A small CTC audio transcriber, trained from scratch: activation gelu.
Rows from block 2, named by matrix and row number. Each number is 500 + 50 x the weight over its row's rms, rounded and kept within 0 to 999. All counts start at 0. Numbers have three digits each. After the name is the row's rms in percent of the matrix's.
# c30: last pointwise conv (model.blocks.2.c3.0.weight, 128x128x1), inputs 0-63
c30.11 097:566548480659502528447469486516444524470566525408477509484405464463480480480494455443465464462415413540538562430467560503514520465476541498454604584516493487473500503492498456538565542497493498
c30.12 102:434468490535479401460497397477545458470426554504443428518452543504516470501538495503447588479489492426470552528481498487444520489412489529468393467581500427469567456402536535537508471527542577
c30.13 100:487372487451440556520538546438476548504455518505551493586512459477518432546555464637446496476544482547469451431458473510494426489442587534458436459503545425461549537431548502531476362527546485
c30.14 093:531543431446480514483479469556475434476511457487407535490509481483357521386539544507479469415482524435391585460540440542378502409407408476504591494447518542412502428485546473595510548462467494
c30.15 100:477471515450502485541468459423510482402598488601525510494471415470455408489495415449572515504463513484541510530482471460536453507586449640499539504444597537581448506585452491454500441478546522
c30.16 112:577552500603445458631524540581552499485440511479555451564539503445512499535518502541505526450509462470551469523523507531527454486458476543551529490439466507500488550426579438453458501505461564
c30.17 094:531580509498517511540439498502508579718400468534600489615516506431491396471484487566539553406519573553434532528458434527525500478496596469484447504546564473537483533570520512521569439509543463
c30.18 097:474578475582559435462463511516525457701419496522497424455501454432477699537487599506505541434417488540538521537488452545559520451506557423466485512511530446433524530509465527573480394498471509
c30.19 094:223461533428467528580503408694458407517411646493495516509491465541593486523480500583494468580494491500536477610479511454493495471520496432525512476522510514492496530512554501510488471502546485
c30.20 098:475571571509534482495477531458474515465465463544511496499510527461545545506539505529467493576454428441536457428407433504555497462542586479500500579487627491474493525475605515515485463548472532
c30.21 099:534446560400552556542398554528599487505471512487347430409599522436473494517523537455519566622533474490558444479447579413491480535551466490481513421504557449498425464441510492443489546452448505
c30.22 102:515500584543496505417527545504510531432564451442432422367615545367512396439499475504545632527597531499506498511470446471464519470525481434443461524441468463508523487479462535605487567526419420
c30.23 101:467507587469570494533440528461390671613486466497558459549432556375536399493463537515495690523504463497482488361494546602468494496485606494480512490621591479482467499540506521554475490496433487
c30.24 088:565469484447497522578453534429507462456530523473509576515456585414433458447470498525544544496613464434494549489455472525481487574539489496634532471490543591552524535487540505545518471523578498
c30.25 094:574486618456479568546401469415473484438503528468632411607529559531541512516484472505366479399555475583517522421490518412517502543557574524571539459502465549444439545483453549538458540436444421
c30.26 106:531470481542490491487436418510595478467586471511515430484527395527525446554442450609462457530676509428522504528479441365517498547585637455455500458452460591483490441509583488499587567506523528
c30.27 095:454503494553393494458531520417514509538428494491610555548554471446453492507464526524442503618605461510457528519443481484539419519432421449441587495454441497453494484397541474567532527551475601
c30.28 098:506505494486432525470552460525539582483555533444466626515480463534537501463525432491401458426413582503441453408462492487485374491479509457412513514501437516523538504420535487432476564433464422
c30.29 097:486423550403417474456514543493539529505459498469530461573530552447383420499512411527474564486563494498415527434530474527532550546466502558663507478483419489452482522510520495460543461473474535
c30.30 101:429573619476478538479502503527520460486510472457439401501627585406463380522572546394447520452535500589497523476499569405485476532532559516546537543516516460527469531451419489537491501416546628
c30.31 101:408522442448489465492439487489375517672549542531575506475434478457543334515429565367437491482411498572508484424466478503489552484435550535456491530508505430511491517526453534530526596450480502
c30.32 097:415528562525520506455656453418421470498432451494536539426578544493518594454489415490540482583523452504546516509530450493548553476500513448524508583435469583521525518440533526477568510474488423
c30.33 097:479564469505451537516577488578549558531580583402484534541468488523511498473503549508485413451488520474543502526439591516479451565480526514484417573522412494542474580463542509495525523603449429
c30.34 098:516442536447504506542581511492613467451548541511417449503536431517424469397565541495524688471595484526379416487511518513475532520567538499527459519404504521463432451430435527526425533497535372
c30.35 091:553476503491597548579408550520439463501514489521446557617475421543504503508473569465497519421505485509511497552512469568401488543491503534529516574480445399449529573511443414561513550587490431
c30.36 102:444418496560506449426497435528429434476484485641532560362508491479506579473537590533497431502560531491536590492512522413475527461562467527426547490532427454446466516513431562456540543516469510
c30.37 095:503421493561472609496526402423482418482472399574547512444480520379574532476484546496509501524493464547482459453528488537495486482594507518486428537473489482578527489524529574494508424459477414
c30.38 097:511661510530498435553460457497467408508404545499451564519506505584608455569483497480565478519473519436473546513612551486441640544395477504509476519496366591498496574503537426462459537450522521
c30.39 108:481502491563551504468529412441542562460583526552486524495479526540492443512453483478569461475495532439495581368479529416556476491448503428571487533536474527449523510529513569423504449473491474
c30.40 123:546576469522499475527495521503504520521488412451496538545535489502497453522536447454548557513527495497445526586457470438558497487467519374519449500517444520534537464447454606422470517474531471
c30.41 100:554621596511579494595614493459526423444568515506467527544555518522393543432450451447640442406453514530481531456472459416437442505496497432528485447460498536534464416535465486514492542460537478
c30.42 097:380427481461353579573462485427454520486512504466428422553548483524468407482450536501449493431531472522532484589516550457490574523470503432537474554505555585569548477468532464463492576449482510
c30.43 107:452356555569373555518500457483515461477450504636544487527527466454479551480540604504561477557463559517561564495518522532533497422513443593486514576499527493533490476481472407465519509459499476
c30.44 102:545509489482526505546481510523633547533451391497470524526544394441583463530441548583588493501597460597460491524447485499480536456547598545431537492504488405455488456664624496579498461521536534
c30.45 108:483441446368390535495494448452473541572364463592487494481446461471473519474423568466464464407494587455433534426567557416456541492472527451521466530440496539512405434386557506562531521518507483
c30.46 107:524564475563484518560589474571548518457454506445403382525559496521454503500521462467528532441554555554617521394526525508447594452568510484525558519542496536411561471553560528537446515497548495
c30.47 102:558531528567464487510382418561452574547515507474420459425504457464470539454524503509487454465466384448463482481473519484596582548522492496503566550483401508424442475456547552511493506437479515
c30.48 089:465442596559460514591506458421417453554494549503497444507452567391520432516505461412578567508559491561557528566569505499564460463478480455512490552583498521370527480502541508448450435488481483
c30.49 083:500506531452517563640398537415578513459527473440546377549585463553604486488505516500558536497437481438513503448530530548472529439478457508628495530444477428562502581472523425483554539574562551
c30.50 096:528428583560530514542418571476521531570483515532563564534599562442402510497426560502577534467428450492407598489549454508513398526444461491532457607535518606517601487479471515535534493466503484
c30.51 100:491563526502468544506585498477585555453535503519496451454498481349372409551485453506583451640538539397455527515467549435544455467554527570560532474391559585493508479487494497469563507598513534
c30.52 098:577562502551586427530489360489481545486528518430513501483436548504466552525423513445561463521456421451485616477499463437470574472454495544441473511600547570459541474490431505503467485521525564
c30.53 098:530523516531505451463678446533409606418521493523517502573481430490523570459463496471449596540508479473416488485563460500421513503450520477520490388426484541543440475469456513479577494514483585
c30.54 108:550453686470452510511439433429411430508476548472470417608603528555449537565672412650383400562474501548488506510463491505496572495521575549531535496448566539453436464518534567501402537442469478
c30.55 101:435416541535442506462594572575736520434487592536402470449510468471499449461545459482590461641510468495569518492509619509551461484491589513536492526486512478473534512448503528424507564508474534
c30.56 094:517474540569427535528544540629543425488407611492400516584593531496517497560563452527545542575589534480517527513493506524476392451445435586456547532486537602528516454440432507514498487621526447
c30.57 095:451403502548400508451468499637501629399553448516466545505504478570467465533513560457531470538493485517485474509485528469492528566413519556553549537493427574504542460519517497447550517486520599
c30.58 096:514487491456510465521732428527486422545462511427510546500546546521464468532541501529484483548389492550587482511507486580559563470480475462554518504469466505431521484515423582514481532526558612
c30.59 102:517486528490426557605483470505388470478350470449512616522529507497480450515505434571491511500456492461507409593563481604551541507498545482533559578598524576470511497474552504534550519482585479
c30.60 100:576516462473409498498483614483582541471437449493504503464591612552475519528546577452521600532457505563613501520501449448425550486445454511571527458549442560462545490623522468469493424565483535
c30.61 106:525461541440496558518532533488464550445471467512449388546514482447515470501440499519559457528510483478550540603457441488517495522533465502533518560485497487400515529513514556463501469459557535
c30.62 092:442437434502477598536405447449465478598547473453554514522543480369541446553581470575488533572550440476570507527450556497447447568459528445541522552498463520485421452499571510461476467410489599
c30.63 098:529550490468481551572508504412519548508501493480438480463642496560525488511502475417469516511543466570478618515518534503490628559478426432501454507452488615420534425393386508560570414542499515
c30.64 092:549591421584488564489509506582479512363559507463443509483438482481372470487531491480459474546552575508457472485529544623528603419564502460519511506474405547547489521551498514476455481560542410
c30.65 107:497460507454499489451458550529511528435486444530520511497489396553452450471577411465426544490366552626510550502498541477560503485456527483531565482555494509482544521449523487494584449485549452
c30.66 095:536495539390484560506477529394521446447517501468546600460590442615446476420429523562592530494493499528505449485390510456438488511495476477464414547499470465478530503385491529524490482460547558
c30.67 094:514444518500539524488644512472443591577439506500506485595529507523520445439458480494497647475538501508514593461448550523498489501472495575490531553453531512588492403440496461448537464532495491
c30.68 102:467556549522462476499568533627380412512550566457481585463725528471486443465531454528494516494532540521431540420471547489468505518486554537571569541508461490443435498490516536470459462604518458
c30.69 099:554458486377469473404549433687374506516454524507512514508475435490570471572530573580406516492638461493510454511527464439478495481528494432461512471451554530458522539581493557522494483468559484
c30.70 111:446401556464431544457461453488537438457453574426484516455466498491479389506560366502531509431513557512501539484489419572531513505544563526541640520456413496586492505499512436509543562487483452
c30.71 107:487503524394498536571492525460427524510670575435519433489463459527494505458459447472450493480507434502491527478512535536528524426578588496477469569590561494532504507516577560436434526492493517
c30.72 092:488549529469472459381497549427478541554556487530428494484466402502420527481514515546506477446472475532540479444566423431594484530450502435486483548465446428560552566446476535464545587479385566
c30.73 100:540455598411624546474529509465453442436502523481478565449487485361560455460493531521475502638553566486539484471454396483479608503513490556573564563504505417468403527475517469512441467522575573
c30.74 097:474555485480508532560416541360505456534450525473478369580502467493547461607467516512759517553500491473438501550498457444535405442550522519434532465495402546404478538426607522459506522527490420
c30.75 101:577441539534509496501500481516486501521448525576437374428434443432508421449475499535655491556506511517483548459469540353518546543515476513416492523436435464561427489413391587403465532531432398
c30.76 109:404461429479381497454485496476549472545546531511535541530465524514443461492557484489489430495504496486540515462438523434595435459566483530534558446587421524541526513529486493434447491522482420
c30.77 107:438537404524431477473427595535459513537579425345548535493493495527431508519379533450451490530452464427423496446490449459428566506499465501450470535408477565469482505562523502503550465484531473
c30.78 100:531719515406512550469556470578463438503679483432449482498490467592415535518436565485469442429442482522548420534521571497519526512468517513522489515466502486509522506489450512473619523539418533
c30.79 090:498492470461487502550335585556474522486467603431515408375495496475518471702502508549570489437529440528489520444505519501423541496544513511455569399469519404552498536403425466612444511427435469
c30.80 099:583444506555551471518476476444530506498414417578475526438440473534445583473484521580497514504476547486452576438445494428472496514493424415550553559455467556451635453496515486425476473469524451
c30.81 103:532576500431439536426491497482498489424456463502501495523487440503458481500491473454534529488490433526566508626461538510523543554496448489429477562520545508475471519478551489449540500505461476
c30.82 093:484498546472418496504535574557414531532413512517390578409525502423409459532441508513537562456554478459510596502559568448415507525488456480519528499506423536503525502537500524509464451555523538
c30.83 098:600431362496474530518488490559542572476429592441473379538480395441542457488558494522447451569562473465541519474434572525500512520502494477496455402491428432588593462500473542509472505527585450
c30.84 099:536518507416364459491462557413458436437547501509544585489455458549463525493453522509482477525483502439495420543405447461500443467499519563503506458507555549516504538508607578490514423489492483
c30.85 102:478342512665436509512501435414546522508451463572497488488533419484458568508480634489493469423505489553529480476498514455498519556503460465562454504428539520472574525504474510510451560467538489
c30.86 101:507536518462488488526484468442476478432585603530515545505560605470497434446432437540498482455494547568539433439536491483494518467438596520485652548533554502475565479584582543474481496451507484
c30.87 098:481531507328573498460558469538519618407558488485482490488482431497524560464485553512490434504501414459536494478456508493578548522488481542465492520504525453528521489500463588472485565562552561
c30.88 107:490444462478484494493512551503519482406477488449466508495409494484435457498448426465584566538531536493578543519490509494544541558473513449608515611376455560496469519434502576451522548433550660
c30.89 102:532457487481488559595437575544535520405455575442631501555545507529500564509415553507470547376611503543498557438367498462417483525521488537527476493460481466505491478521529519450428532492402462
c30.90 096:550569492525444586433541426431500454479366561501502428460470500463473598510513456580390506559559516491566517430504470442492561550397495466444478479468479481492418480423527555472505501499551522
c30.91 098:498693539487544422532523533564463487550460543357448478499474442564470531514410485430445523481479511459493502447465483456559541503475498521495490471458613527419496514561481546497390440523489521
c30.92 098:518486496524561413538472443468484399541479500569466472536472438476500459551533576468476536486523518529503486536430526537527518503528521570499468481476668550450469500460628486530479507474540468
c30.93 090:453427521503517578412587501461415483492570414588483498555439444532473508533556441524561421463588476430458548480469437445478527503462491491449484469523491492584484497501457504556578573424564534
c30.94 107:441454448513529519466443462542497436488510497539476536449472514428504497553492526478504494593517436539514485448523485548509501452563432492510483525458457516519494471549525468478484494457462472
c30.95 106:503454484594443521458462515453564469642483551631509615504542456449509549554517601544518435546471491483474503460526468630601500432518496463498580531412572546527560541467445518467502518497499513
c30.96 105:530424540451538472567424500501477532599522470570384619584450437566627548432516419501427544474504554535466479475511470523469492533562525431474541506459471408523534488514520576519518518442507431
c30.97 103:573464550439567395501573505562489507518473486491393527528475491571593496543507454496561558636448513432524458459431525511476464481459478441487480594464413523599518472623481439477433506619466510
c30.98 106:444476486611459475479531477581487485542419477378463479547573517572464554471521483446475522459476533544523591582447622541513579590461485489512517457494392467514506522452481483452508581441532471
c30.99 091:406525538458473481480649435437426571527670526425607498487484481496577548507418461585383526590509555521536498487479482479486510423556523472489473448497451528511472486450435502544451504561491548
c30.100 103:559457424471496570504458516458447551452492485489492508457501520527555542463528458495511518540539438439504545485413534528487486534498460467538567512645482479520602530594432526505569590546447556
c30.101 105:488490542549460499516584457492508550642426520521480480458547491486484593464598684514527504486507423497467527460477443492453481451440528518518516525496500543499473531457504544456511492543502452
c30.102 098:500451574590465533485534508495437481496487436523514571535457571503420572550477508446510525525490498491558454502497439383464474498495548509456500509535516488636496556479491494459597432472464484
c30.103 101:505585532480586464526538506460408295452630480505451445465503471563455561451555351571524453526453463482556516452480522472512457436460544437525412541471533467405475561555500467529503489512530486
c30.104 096:519494536554405540557465604430512461504465473542480596512458339601447450467574470536476469514484536442625516524513481552564532504420480484515476524494512542445422532442512458457507405477463573